A small multi-label image tagger, trained from scratch.
Model: 32-pixel images, arch convnext_v2, num experts 16, widths [64, 128, 256].
Rows from block 6 of a small multi-label image tagger, named by matrix and row number. Rows with one number within an expert belong to one neuron, the router's apart. Each number is 128 + 32 x the weight over its row's rms, rounded and kept within 0 to 255. All counts start at 0. Numbers have three digits each.
Before each expert's rows are labels from the 100 images, of 14848, where the router gives the expert most weight on average: "top examples" is what is common among them. Only what is clearly more common there than usual is listed. The data: pen-drawn characters of a made-up script with 800 signs. In brackets: how many of the 100, against the usual share in percent.
# router: router (model.blocks.6.mlp.router.weight, 16x128, trained with AdamW), inputs 0-127
# up: expert up (model.blocks.6.mlp.up, 16x128x128), inputs 0-127
# down: expert down (model.blocks.6.mlp.down, 16x128x128, transposed), outputs 0-127

# expert 9
top examples: thin pen (82 vs 31.1)
router.9:175164148155112112145135152159123096134096174143190078080148175102147105092088162115146159171159158125109137126157112117102165151171189163115128108179082098122100133085089086140141139049133135143153098098145158100122153089178159155105137143107095114123117145160170161187103179104150087173112141175111095079117162079144182194181148043101096100120088132169082130110110154151133126120119
up.0:101138121118092133133116142101113059073100129123144175139135122157125164099110128151140180087120109120112113124145237098117199178125167118150125159131101159182143166107124076142096111066154061109179144168143152100069117116158157097168135121108157129128124167115073174100139093083108131151117179109106114048095146136103095140123158116124124113147139146098145095063126094143194134041130
down.0:170113152083126181134122123130158135137140161143088134156128132137136150131065083199176139095166160119106177140144100117181175077151044135135099080106105147151109156164029081098104103062132169135130151146135137054093144150086067124107071147122138134137139092140134156124157072123131165139162165133118158093138109142073134111151125141164157135160082129192117152168084119091097133113084
up.1:154137076098130096085087107198082156089142162138193147131171127179130154189138080084080114092128087181095088153145150127151154103103126090054146082145132135123115147097143146164165145100136164138111187165147175109055158085169144144095097135130162112136102158112100068187152122114138194131132085119097183148112148130138128130145146130064115125147073096124131076163109128150101092093148
down.1:141105167173032140115139131084087234091150097115142150151082153116120182143120112136145174163120102097101162132114134172186134091102115136144106139124155116135103125141108055164163123143100133202110201133117126081122091072156140057111069117135132145132066089135098072136126086065153061099139102109154113106157120119151128098119108113096080145144103112134093107129118167147139129102147
up.2:118113088189121148143100119134153121178127151194155116147089145144167174146159081108153067152067125173131057076091100126145129078128105046140149115066118131169114129185085197144119077152078119102089149093150123163119156114123097131139141171096092134111119120119138123171116179119128147114123077095105152135112121161081118066168067138117158068140189102102135107170089136123133146147170
down.2:084064128124153158051100183112141139138156112044179110156085124130146100125105139121063095143135091118097065190106161169137180078186088177106208136166119137140106091179122151170177071086111083118129106098126158093120131103144141153082163133107153102135084126155108167159113122148140085094135129150103111117148083135154106130087108095134114109098130114144093202149137143124133128150080
up.3:165138055109096145125159092097139075147105122124102122188141196150166097136125205157123095078146151143111104136130105168096126147076172099130140107090197119105164087131125101177123122136122141147121161153090149115150144195074159156123074143136119113161057076109136121150128159162107140153110124136143179121182131100174132136175045094153168155169162089172133125093085141144067099122133
down.3:145096154113133137162082099167121133163152124063105184124103153110129149143138197085160092158108140156105140122168120151123094127151101158162148169144165094141060121158133114156136124156140112155088100077120107064139191132081149118116078183119127108095158106203149128143090150184142161140119180121100111153152120151111188163142156161150139070144068180108086106061194087088157099163134
up.4:198164095084143106081134091169141110116144179159207108202105103183129130106109070143095181064145118125107100150098130136168112112143148154125101136155102117155161133115126103150131091134170130128026130121113096175155097133130121123116078137169127120131104119128169091131164135142131074117105122118185121115159124152166118101095141172048142166129204180139110144134150158050145079129140
down.4:133084137066132128114131157157054120077114114126077161134192103175166141153129109113166122127106096160153141190155144112147107157165195097111145179231188117083122135131086141115122102113129126112080155137102161167101067121154146176106091151117138118102163110141143138103187119126105136165112121164058107145112131105126176178058125186143104126119063131137123147094118114060160115135135
up.5:160152101146139141097161171183180116146061090141116180120170119129110083155167130158138093128131185070087143076115108100125149138169142096135115152144205116086047079106141141126179175072104124103120161145113088109169162164080158095074133144117095118168149107076115087165174097173120115135113156178057156167143128074104139101113124106145182123115101073121130099117122132113159117122144
down.5:187106066140125131083159135064131153089112054132128128121151157137054122190121137155140096151142149094121105096130143161140124175151142127154168161152084132144094165084150155128122078174124132151109081114161104208120121106085132092164071158119074062089098189107159127040096119147122151125189174069100144132137135119153140142152110114101144129123138124138109102144133133135062090091180
up.6:112102218098081162107181106150112149115133143100141130066148156075112090049096150143155160127107152131163190115140089162164128136188094091179081183135084084138142132112170072208144139138096142134163119122100140135086146122174157104103087105125120147119064142138170121062148146079130114147104112174140068119073145124146103099143143143131154114146109149127134076134096121154088072157133
down.6:080147145108096184094100170123157105070156083217102151186138158091128117135107142120107091158181091136178138110111115122153166140166128204100090126168201132161087103118077086137094110091123130108135146159114122082144143168131115146178184144151151133106095165174094127145085138068146122156120080105157154096122176124130108208131139102071146134117090095082135121132122096091132173164140
up.7:135090109208160164130097115097145094165147123152127112161086134160083114149105138131101129136146112150166131209117114188094123182099108117204131128120085130130122146163172150130050151091114149154155139140056153088075183110076119149170129176072091112114194143104111120169110100126079105132138125159065145073175139132122099146132137108080119112086089142083144121118135173147118102059142
down.7:078164141129097129152128095119153093171109132178092110140097171077167149143145114132145104140118047175129148091135071108147132177154157130158134053082132042161147105134100139087126090160115145153148155116093208136074116143178067105133199058097154141109119126110163113194110132100080128115141102133116166101126166151128089097142132093158122128144128121128136118136120170118094121143224
up.8:052109188153167150188153105127131095125123104116159156079137134171105126109105119129135128102100086169172113134154118164169138097105097178081147131168103133174137149149160116108144084115123128107110120090120062136193151103218146112121191134138119031069125110095122119157119112165133098139136119142146160101112150174162108130166112104139182102107102118163131110078197121095126189164196
down.8:125091146165139139139131120105105168067108127082123152196123116145075086138097128094142138125125158148075130133085099118098134099124156123215108142128103077177132114150148165127092157111121161154090142143150125152165150144139135197150176068145152141184103114108155084158111138125141135123177100159135181179207140098097089126106145121171070195109180136155148101094128088022107119155118
up.9:157074137146138174177073106146124116099093138186153107113095185120148110096142072178080084165178172154090111138073123131108111142084151146116067132127158074119177128196133059174110138122131153153098192174181179150103123136159146120174126087152142156118128113169147128137084142102134121059098114164142171113151098153115105176129062125118118122089109135064152155100103131150141104125082
down.9:160112104125060122106128133124160118144083109114135194084070098179140149111095096156108087146110112153137124139161150170148123133168137147095153180150158078107119125130028082116118111105144123182134077125141121148128086135113174087138105080109174153139079140137203146128143198141150202208102116075158168148089172135078168069119146113108134131108087115091136123093118099132118104127169
up.10:099143153125117101176170086163080204114134116127143130060119090160126151081108151118090102085145168116125130161132131122175182078113174051080188090122132146105154116109090028098139182088121173110187122132115133090105148133083135113084142177151119131110169122109164164167190118134134159141135114116130091089099110127186181131129115063141147129119143116173134163138095147139110098174107
down.10:100147189131095157127093143063088089108131104123170116133164082114057110116105120088136181128037122127112035119134141143103091173132125049165147160092086132128146155134072168107137155143141074100115159122160133120148154128132149118104108125142127143094136151150115146136156167102125139106154155133096194135165116156135143125145079142139162150076167097056160131127172195120159197187149
up.11:137147103070130130148157091163075145131123077109075145117148104199106146147146105122134105169171120091154143143114114179149115148103151128121108069157109132123078156135103139219109137154062099119116112186108126113102125157124097093109197121089112140168153112110201146159103163093140122075110090124114096144112132093079127140047166123116129133086089102088179135161055172172158153178157
down.11:169152121145141202069135147084141090144179142167124156167171153085120180106120153167147129178078067124091117174139115131116122154113140134081097059111140147123182167135098109087162160105114094153139117160091117117164178127092135074152152086098152116145117101145179167059187104131161139145081120144125122103134169184161102167110115186081114098170150125089079118155152189165116129108103

# expert 11
top examples: dark on light (100 vs 50.4)
router.11:193124126163141165141126165174100162113094111118111122078131131093104079166057115140150111079087123110136111139106126128075100122118140176146102139119131144142165089171072105168063095118111178105118066130121179211102141138117169106090139113077182132114165144148139157131133133085163105113149107151129149148108073128147106137063178089110183179136103180130150165101117154199147058142096
up.0:165115094121107168191156113116076171164172115120132122162105115194099104126105101130103122180084148086142075059130049117107101128137154155148146172126150094145080204101137155138132140103096112183131087148099137130111141153136089129117108162124163113100105109143119172180146123105098068153155140087124121135114057115111167174135078113083125097111143070086151180175099136075103165106063
down.0:159100115074180123164155083141135126124088088109141151140086081112179152130182199141113129152154098128117117141161088123170121139172103106108123109056089125088116161191125150119146117107101100097135075091082124115090129134124185105099139073159129094174116097174199137109119165146080159083130157064105147096046164138157124098155210132115103157101131157112098116158176166129154107140111
up.1:134129130161164114138117151078136173063116105154175102134136143157077119100135121065103132142109111098121049117137088146151137114141156166035128119125097114158152123164118164165105135098134096101112088096086085139126154116101224141110142133102095087129144085099079086179100125148129073098230120147182095197132104111155112108116117116159094178187141132150154130151153122171110156108103
down.1:135110121158186093178160103195127137122158135194144168166093151104129121112119167162067134139064131122079203165181149109092172149122138126072198117145150080108071127122154164140156147102094167081144118118121174168123113096095117110100156060163086062104135117143107084107081127140138118109124183112106086099146151196130094076150127091143113130132123139079083119137148161134114087148114
up.2:138125116165138155119116108189085171165119166133105131144127171085104134125135151095147147083079091113141151119096151124107114169159135139113127090047126109121143083090122082093116120121121145108208101144187135178157130130160177123136061165083165114120111135166126130074129067112169125135006150178155116148144057124184143145114184091133127131176128133108184182106124111142113131154106
down.2:153145043183150095139197094139090120198122122114213166115145114194137113103153092162171118103172118147113056144132134173132128159123142068122120105101116115157186113119149132089095180120142134156179156119135048110106133164193140139126130126134145179140039136085091150131139146157150165142102083102128160164115138098142101185113121110123117104147123104132139122085053100121136128112149
up.3:091111156136162133133165067105131141134118105134075120118116120212161120127147096123211176135099107120148153060117120138088119223183125076117109149114138125122113080121159098119095132152182130106165232147167123130122120103152187093146106137094209142127163113097097124132138118127068119106126146091120176135145116103145064151208115140148121084110126109103112067143140142117102115135091
down.3:113106132130097091110098110133154135109115163139157153136099104115134056064130135063127136141131157141106144167112079142126155117138107167123118159071181166197105124123137142120108166146163119158083136173145180093143165163126189184061110111140102124144143151081119138137107122135153153136222137147134152072168092142072097160148189201088192070183133121185126125163124106164099118139137
up.4:149117083187099131127130128132087205115165101098097135153156101106159157155056154074159145231085087168131107115193172151167106124185150174132137120066098165131085098123152125177142143093117140057111176118070138142108186116097109132084128102148119115110136119100115068092113126086117116137150188163079133137081142175129114103103122127118100127140141149129100136193138101117115146130171
down.4:149091124152098127099169139113116138125151085170133184135118102086113111111123092145177142100106192176124118132096133182101168116092105183076133153115094100162067186170130169112078167099185137146107135173121145116137123105153142105091157137178134118151124114124080077118068061154118181145160096179094114129130095079145205164126115095147099138158144106069175142117106084119194084103101
up.5:106110171135121079148187148102168079143161158087106130049134175112163111158048176113152104079169083073137153145088154129126104066102148201195144118140143177111158151101188147178114153064167127127154116109101120119067126075085100133162115092171130114121112135130130135105135143111100173148144109122177107142146125116092148115103182105150118142126140126073136107130093162095134101059097
down.5:155113122090171097189104160138111127089141111157170135158151161092184182121120170159085124133140103153117151127099099148162126144136111125135045073120080071106109191161143114113100148114091157174089108133073174116118127132109140109128147098151178155129133127137169150083152102108090108142155137202142097172154163107114150080141063164171131150144196065160046082086165127137138155119148
up.6:175120133148122137092197131168159137139135090123152171153062130149166077097116138195181139111112092111096094105178191048166144202094120118154112148144153172126186153111113123085128111136077151162150126092136167084131108131155115181133192103133104136123091136132145092156110124114152118084117089097116179143173119143080157158126110150173079122150130101131171046157148093080125111109090
down.6:115104069093079121131089128178113152130125145090128177158099125125173106151138178138162121060152160150104145043137111065142179134116166115114113068148183054129181111185118180178132113105182107153143135148136109135139144164129092176150124117115136083123126109126047089144104119118109147137109107083129154143160133140120127098153154138068053128137137143156103159156135111221136071109119
up.7:143124096135129144103135123126101107128123161123092073077110149165150143138147110222205138124128140102081094098118109142131060160060094116137099121141182112087075084084101125136102127105150107095158151132092143117121078145129113192106125152162205134139141120163112108169125120135164126087139104127173161209145127110176208098171126136130159153056103118127167132133095054157170154139141
down.7:144145114098105097149174146152054132104178124071120095142096134213169153109138132056109190129095185116123165131138092132079166110097154125143112167116060114106144114121090159126088176125168087124124103116127142122128071176144130197077171121137090069152138181170084129127156075122222146137079117101106167141128103147113073133162109136110138122088144096139125128133083101139150123107117
up.8:135159115148135063116135161111099092102136095179126165178109101096116131157149178108137134086037129120172096114078084084097144070125141111109163146154122134156131150102142124154124146159136132048153099083116133181105072111104114125051137127177167153148154082116101130141182074154121078118156111136113115129132078097118198156158154156176235124118113116127127140119190144108149154104118
down.8:132114095095131152160115142055172195034152160141154048128153143131089145130105145148101188127151142098142127158167142144083080096147106103120065126075141155101124155158115206141114051136132192134107132107137148120126086144093111070150104145122187098178161137082126115110131187133084102111139102150118162156150136132121136122074176141117175114086147124115102152099118068134121076156121
up.9:119091088120115092106085099153107066095103093136114085145183139148146113169131165142131165149148103122125147076071159113128154115119162207150143115163119069174097156110175143193129052149138111091101177108126146150168166094112084090087120106148086129101113127169112136144108108155071136148124166161095147102153037076083183122163129145074128179115167132117097145137167182145141127156123
down.9:170094140125141065163120094169186163142130156111177127107136100136126142080130134099163120117106111146150107158057106063095106135143123130137121143142065112097137125154121169074089082160155201167152147135153138127133107125097086125125088067094068122159090127162124066154114172155109162121112143201101111046150109129155131169177166114161100127143106099149149065050111084101095120124146
up.10:223082129085144137155106161133159150150136172170110151172126145118100136159099144110078119172115093117105126123149106086148146124118169151086123080097124187163122061156129201125072117057142121074144134108146123193143149158154118080090103169132156061113157064098136155125134171130079109133126097108141142127079100093079165128150164161163123147108102129163144112094068074144127177102120
down.10:137058100123116118160163134129128120124128151093053105129108122146127134182195116144162113171088133161136116168093188144145138073098142164106169140169157117129119105146185106107094110136116143104108085140092144144178197092079161115062144164155154128164141168168087072167200152076130109152145120121107124155084173140165147128189197081111148158164124129153125129072124062092124130136117
up.11:103102144160148138189125096126079159120138131141164127090089057074178121176077139142156087148129136107105148155132159140155049138129163135148125170133136112188147155101135152126173097104076168047096133176151138091157121091160112096100093090116135062133206183151132140092133099088151153111127112149114140100095121136069134115169120072096193120133155081138125106154069101138107093171120
down.11:095094207098045128075141175120146108111129111135098099129135059138137126136127081173145092144104106165079145090131151162101121106076109100149114136137112156106146156067145150110122218107115099160152121132130156138132133103161180127156156096095153149147138223153029150120117083112156132158135121154093115127124139079131164143140199178095159123116116176101183082139133123110093150103150

# expert 4
top examples: thick pen (61 vs 31.3); one stroke (38 vs 11.9); only straight strokes (37 vs 15)
router.4:132122113109141179110150199118147176098087163099130154081097099116082161073129106147167119098132134117127134141156131148106115146100183149123091100161155112107167085178152142122113161106118150087130200061154109194103099089142150078081103190159195158125161128103104085121126127098140176193121136093137070141153107145184141091135184062133137148161118112084095135134086101121164160115183
up.0:077096133146104140140149161095173097153090145158132099139101127123086135169108150137101113116158120132107192085087119100125119088118100124118183116056095126151135114123145162152165147150081181075112134122116185166127158147135156222111100132138148102192197158098201112100116156121120069112115172158141193138121072079164174078148109121131159164097142092126137163112071120141086187120133
down.0:082092159121180158129147134136118073109130060114157144204123153165164140150137121112140107151133149152123182104105137067040112121106135109111139243120158084119035121150122129159114102171096128062128080116139127130101100175101115113131146138169131109170172084146148111085131109155154142076177181129127143151132155130105175132158108102153149110152147097189110109089108166111156132095091
up.1:146138125106117095114090139191165133145152099036148099138126167182091136191196106166071156125126127091076107095115128133090171127098147116079088151142128143102134081090090078153116177115126097146121100139133120116146162153154099102104122089201129146094160139141104144050089079103136118138201194143191119121151177139100109108064138156131144120072107138087137098130144149096137172122119
down.1:162102141154181137156114200151153140136108143118106193161109185144140137108143137139120122139126103066109131216137137106122101114108068155115175084134136081124129145158150125127181101156122186158089103049120113093153057154116133138124091141089112097137106142093107136093200133137124068156037180131163066126145075115200143140123123107092152162142122112122148146111109100184132161121158
up.2:113153086176101111156094156139157132124164115132115163154131139099069087107183152112109087151126130159051134150172165131124089140146140111088122120063151147141073119060120169153126083082085135100125213145079140149129124114074156191136082102135114113150152191092122176125045153105087089113170117140153130168090105150119110114135125082143130150149143077178196086147106099134152111159111
down.2:096093114127131164111155108155106135082124097133124065127128178159145119174112142085107127115103125180116191094165129155048131150125147125084155143164134108068137106072093138116118163097113082078137184123130122121111110048148101143111173126086161081092128188133094111141125147095102161063148110086093124166195105144179133143177108127120158149128149135134110082094156130061153046096167
up.3:123160193131155109137039122119119086098092103119102146176141092170166194103105107129122143137118198112152197115148107169152125136093099098175073123198075142110080082166139157144097163147137150159129125160178166125107108101105161132091150136092171087152139180107158169086160098154096074102113039127121200122087107111114150084158131117110148144155105110131131079134130119139106112142123
down.3:114125144064108147145098131156120144105200169142119147135117113177099216143157144141123135113123110123092134150098130088136123163137242136093157133081092147133105145102133127205215130119175168160145147154118119130141130143116158068084163094125086168158131103137090158175154109090144081117161140146146129109105132094078175147169106092161153111101164094117101066078126180156157148083122
up.4:144183146118111113107091125095124105068075123149068096111068087093107120077077105131092135115134179140157096131132075181127162108152084125147116137077155127091092100158165131211090145106125133087114150116112176118112165158108115155117132154172101134103141167119109116099102168113200064106147151161139111133137116148143137193128155182159135104147085085145165175168121078108088178167057
down.4:137090156109172115177149118120181124083103131186166153112174148145134110069120157137122122126132132073139157119105183151164155176115066171122076105144121104117090117136148139109163123148155134051138107104184123164183102057143128150103180093147087124133119166173140130180098119071177076075153116144121073133160143149104107084136179106129139087162158124098101118076079171075092135165157
up.5:119100099093142124146067121177100114160132088111123109120128134067110116145101154081142168122096115136139074119186101131141100155143156099132067103077163103220141102117139197156079115160146095058121175114121084146135141178116161175077098130134127172095182125096106192168150106116194101146116154109084166124179122140090132179180132181125167133132153123118110109100134074081100128153124
down.5:136157099111140142102166119124139111083199171100161126128112149210171126137115075090061129139113117129199072151164097133103151115163132163116130104164139138148146164077153143107107113117104096082178107124159117102189112040135145098127166129140127132127068103123109089071101156111150137121130157166170157190079088170117142142141085092156171162146119129103140151169074096083123090195105
up.6:124114122184111138118179174145086137113141185117107086161130156159095120125112140080241097117166094140151129169129141136104127166145137100102154150160086075108115090142085164156121185149135091164077154130080177142150122111093069099118129156081124192083077149111077105127073199108164079112128134144168115133165130121075149128182107082141138199122097167102128101133097151130123132134134
down.6:117189148139096134091074177148133128141122124087101107119119132151173103027146108131078097129167143162134130109059138119089136194176149140104109150132125120091051169085142141107121110109131121138134073159123136063107113107126142179140116137108109116163122146124103115171180133129151111134188140165132108149083138231158139177184075121124079115163103105156094109157134098175100122175074
up.7:131080125120142141143131122133146069088136080147144080060080194120158131144128121146123128136089154109137098097144127125110173106055182073105100154136174088102129101162141112180104097182154141095175075138128134164113161117095181139121065152185127087136088106111127133127156052186128134098123155139108119084068129086100067105126102088150137184087159138086166168134142172161122131096165
down.7:181128068124093120136131096152130139080133169095086163200154099112130142130104129130157169088167201141131125145122095167095186145180149163125127223118069132171126111144186153099112121102120109134117093155143189107105098213144091154103080118161128108109141107133125159127114148187054157152102110180169138150093103138162101126122140137178133146130189108133131136096129063177148100134142
up.8:132087084180138090124105116064119092122185155133172112132123135093132183150136147099185102088162101122182116107112106124146121144153127085130112115152124111177166126167069089181134133101137101116097153108090146139183169113111070193136085156131143120151146142124060171119161115071083171154094116150161102146080113100144063133161101157164171112103162108151067119208103113122105064093126
down.8:087096102107082087150222121156172194116118145141107084185158135105132111145108150125057123094155137178115160056089071136104109142152122100103132171102117130084157135162140141086126095107184124126207128073109125112087142093098154131125127126178148133104082146165100173124111118145153142081154103140081097067139116082120151170166166176188102087151099156110115157144130089103122119169141
up.9:169103139115134131085078153135164128099176117084091138129181083069108140138167097133170113150040141143166083154131111122154137143151162125206155147159090205121118106164117133145091075116133120146149185119109116126179139027128123139105156108100143125098153118126125106112106131116077218097174140128070123112123097137113114069125107182126145163151138147160063146170104106129164108090151
down.9:119145067083121160142204171184138146105154109084165150149153117080165163163134114132138157094119197128111081118060072127128139137158141080089129192143109110177157062137132089121124163108114083144188111139131102091122180107134086157151155150098117110175137063066168109120179099171163161112170105121119158126066139098159106083129100113112122152138122133135120197122093130167108161150116
up.10:076109090142124135113121085089122067169101118116090142077082144117061094157136199112086121148103096201177082150163132136151183069118224151097129210111161097132071094119158085101163090165109074145126153097182091101089158134129168133106126165129145131122123122113140163096082129124155100127156078126114110092114163145125127115123154120145138137176135114131106118130103078166122132186164
down.10:127169145101151053145109156062125129153122112122121110081155148146093180208143147158114134073124141129180199084140159145135093090043157155089146154084103137101137091127099139180144125159151126079090063148172177108125131116135117127106102113164137125128118166121114084143156141157149120135071135185061137130077079145140149123111098101139127127112159150085163169070108113121106087104206
up.11:153133168138077196157099130075135182173113108091173162103145090111149098181146109106120108061118148152122249105146107122119096150117185125081134195126130138166122100103093135146134199144111127161072166108139130163117134143135144129097092137105136079109146129137128119043112156103091101120165136139175062105125121107123121172113161097115076103179134099138132163120077192106145124131136
down.11:109079156137141133135090074101141102145160094160184084136130139149148127100167115085028101140173096160069155141110197143109108146118135194114116155142167173132145136096075155078162065161044127113125099129128170162172162128138130149206121157127131148093110143104129158139136078102165145151148102100166132084138151110140177140127144130104146059173147174159084169151146145159148138160110

# expert 3
top examples: four strokes (65 vs 22.9)
router.3:107125162148092131154053082165143125138149097142113141053116116110104134109123174128179115090097154113110102095134138103164106137182144129092113093123097125137103189135094105120148124128062093151127097105108151109111088134096198106143118101113084150178164156142155080106138201162158174033076096089125089182162155161159112132122151084103096147125158127105189109101175134191086135166131
up.0:127157128067152097094136164144124078119140114147127149118145074139092148130108198146117120115087125125107157083124099137207110174134112167115130154115118079087135172174168112198139121084153131131155176105152114124103167126180133097163156085153120058104134117060142152122128145135154187160047143108136095137159151175114215162159170098143066127139108119147075196090100112124141148112146
down.0:103102103074099107156149137168116109081155129186047134087137105179122189144140157152152111135089138111106096159129100111114106138137073195119126092119117128211120147194145151116146088105126112101115062103166126131076138203103105096142122132115143064071158126084120119143079093115091140121068153061143153091107152089135129150172102143140109148075145107073100091170100120158108140164144
up.1:171149143171120180133089158121123098176123112144157145109114150177129121122143108153111049102125110175103143197149119117205168156127152176137084176172121130081123112108088145041096109079125155162149091165131164088118205124132189115122139180102124164122137159139055132102130123142160093124127069160086131173135114130069120150122127136119113091098182113182139145130092088097176120145091
down.1:109140108113137125149153086106068116132149127143159118116144144111132145143184138165149158147125091107039089087184150143133150130120088115124085094140108178102159108136147192153109171108153140090126130156110153138132149130166140141116109142081143155040126082130129179139160118099193133170110035101100088150193135116095095175190184086132115181096097088099129184148197165132135143137135
up.2:095130116094090103111092093124191133158134146119122148105184115038075169176113107119092092160121195127165130159134163111094068112097188149102079137135168128150136171136106097090126110139127193106135135136113182130099125099081111137142150119085092111083188097166109091128160172089135118124185130147124159121147037158144091070111153149092158163145162139129178159160139144149187132149138
down.2:167112099168097123127141130136128089138195099100110149136133097085158158061126124133152117167117130147121142166150123094155115132163080152125160092074145077063097150127091125132136117146101185125156123071137209088104167098121118103191109070192128121138232152174084157129077123150119104107111112123132098144137166155153091067095083162118136087111092103136112184160104120150161073137152
up.3:159177115180137089114120130093079147158150118149099109130150144026157099151167196104121182111184104146093218110161103160107122132148147102126114122154124152080139135098131121111137114045164119133142065146148107152114105137103140150146136145124106148095104117076098138092151139117166108178143109138134224075161115096077099177115146143104180147141178180109191150111116135127132162169134
down.3:093108069158088107133127110053134134109123109100113168133095120163156134132143133148165183075156102117108099085114089124137103137132155106091167083124111201107116132107170151081144138156143156118078128126175174146122114125180110104122094151100074174169082089192070170204130106096164134141138105192079134108108083175117138130128131082111172154140088132118082052138094110182122130129171
up.4:110173127148113110154057123132150083147085163102157145097101105154193118095175127169109175107079114170080174145113121129134179090100168141107121125122153105166069117132156133106023085163121102055129189126078097147138112139097111165121134132106107083146127097097102118108160158090113117087173084178121164101186112110133107120113142155107121120067112109086127133128109166177053133109166
down.4:116171139148142092110121133092085130111188143115095131141099170127083135144133084114094101186162152152143149163153099167161136114124155143098165062147070161171149151115156166190133135152143115079092180181126152125121144125134130171111109211139133130071071110076130117154078116152160057146146172126094131160125069083145153182130139197093091167164126175154112088136135128202127134141146
up.5:108087112119139112164113172170109104190162162103122087181080135097092092147138080167191089137136195074135145142155155159079112118132151136050104148164103176092083139089093107104110102095151099142102160118170160099095131122148087101149175116072110064123146161163210158092144086134122154146140133144123219146094109160121066126132177116152129144102141153078147105144119143127124137113105
down.5:106069163117082104102143080120157155173152124132131127099172129119108115125105094120154127146099146053111107151168197143157083112111091121152169116170126131105110115125138122153132126114159105120092141156095160121086071118118211108181116096081169138141119089043141135069156104167104194109113134108133151056079165132129157114169084094158100079132128196126076132121086163099118073168107
up.6:092133082158119148115141153109168141145095098092143160164148115102157099152086109121094131177131139158128098091108083143102117100110158084152178160164086112136164132103072148118086112123145175135140213149102086052181157164150138132116126095179202113060157117131139133128063103158112102115108113065162142113167155119160099126084189156130152058141171147093168144112123166155102141197136
down.6:127150113146166109128130138201167137111158173120157097062097117084144114164107094115108134122127121130146107106090117145120119135130138162118185117123125144177151061084122081113123151104114148145104100159163132179116151135062154158169097187035135075165090142124210159130134096164099154156066178181156150072107144118137139110090150166081101148108127143126148052138119167149085097167087
up.7:121153134125094164126140163190152124163100156125103106130153082130109154127081119141164114131095147138093148097105141147169134157166065101093070162080097137104075192133169178106143160125201139174138102165159193141136158108107104128143148105055106104114126086177104085079168162128075196203095134145115149151131141131095146163116090109078126168123179061111133135098168133154160118095117
down.7:170124109127122140142123136122103187100165116103159091107149063154084131093154119082104112179130051104141124154130206094137130131122155164164136135172130164098135129182192164145120145099148114131144184118161186148169137165098141102097111174132155124136145148107104153145142055084069159104176137151126129128138033134122112179143108188132148115093093159079137085178096071108095128089093
up.8:125080137131170078120156128117056103149165149105114103140179093164124138125140094080178155151152148124096074112141085142121185122184088168132075123142120193147143158128080103110128153081116125126130165119181204099166178128161181158162131140124116100098120116142134148065097154125078119171114207100119073139168091042140112108121115109137097147141159106079070127159141137171133122107100
down.8:148147192108141131067134121105126161099134080085161099090140117145133134095134168116072099127071121096137140120116117130168174144170118183107076124215147050137115140078101178160158065117168121105098158148098184140122125107148130106101141095144233094171151176102113152061108115062113114091123141129107112109107166128154109182156165116147145113116129130099091114168130165098143168117159
up.9:103140200123098150115125152095152102127117060096084135107167142148149096105045091128162119106137115149088087101173195161129148112161111189086163143105084125076152117158111113153138126078141038168099077171128152169140153172101107122131156119175184113163088152078153116124134122168147203137130127191107119166096093149105073121115120114105139140136161066122144143085146146171138128099117
down.9:117087100141098112167086171127138159116067152127115133121113076158068093156092111144064140157116159146076115086146119120121091117096103176110069130179121114102102194058125157160121137105106080100109216122102110164171156160127157135144110094125072194176080116128130115117147077104072124107131070143130064173121146163113149111114094114107163139174138167100136121152179144106094163095108
up.10:074140093142154117183142146120102107138125183089120133119126142207148099147105164131196133164143074154160143128131166150144081085185152068133145156109109093086084142156130118088151088141186118155109115154120135139112118118139151146108098168154165160142096128099153096157152125097128207167151119139185163096175182117172108160124148118217124108052150138114151172156169082086133118064122
down.10:189109106121161117139175061115205185154111087093154102134119101151082151084108157120122143134070160143182117122128170147089068104102124169144178160123150165061084167106093094138124140093168164067119156146156084155139145121123136127062133112123148123106099132074112151123110175137087110158067123086112148084141048100105123144152139117195095118077110123122103170115103160139107095121090
up.11:145110109114085153106116138163166169157149070111162100163190088101125146147099181126156122130120174128129141082125073131173134111115145056171100130108084086178136158111118159075139164106165082163106098154137090152167119062104077149113072117103131046177156117097112139112119134152109112099159154149124142131162085186079161124101113070144126175059126166129125122123185122134157191136167
down.11:149120176215132137161142141106133114143095163136092139086131109137170082094127074137131140140141174101153129122149148134112140136079118134185161104147154145131127167097128129121140142159145095162145074083125087195069167130127126117132065144128089118102165098063194108141097108116137179137168098123143121135129167188146090109176105171136153117084106158123187131117083063150077036105063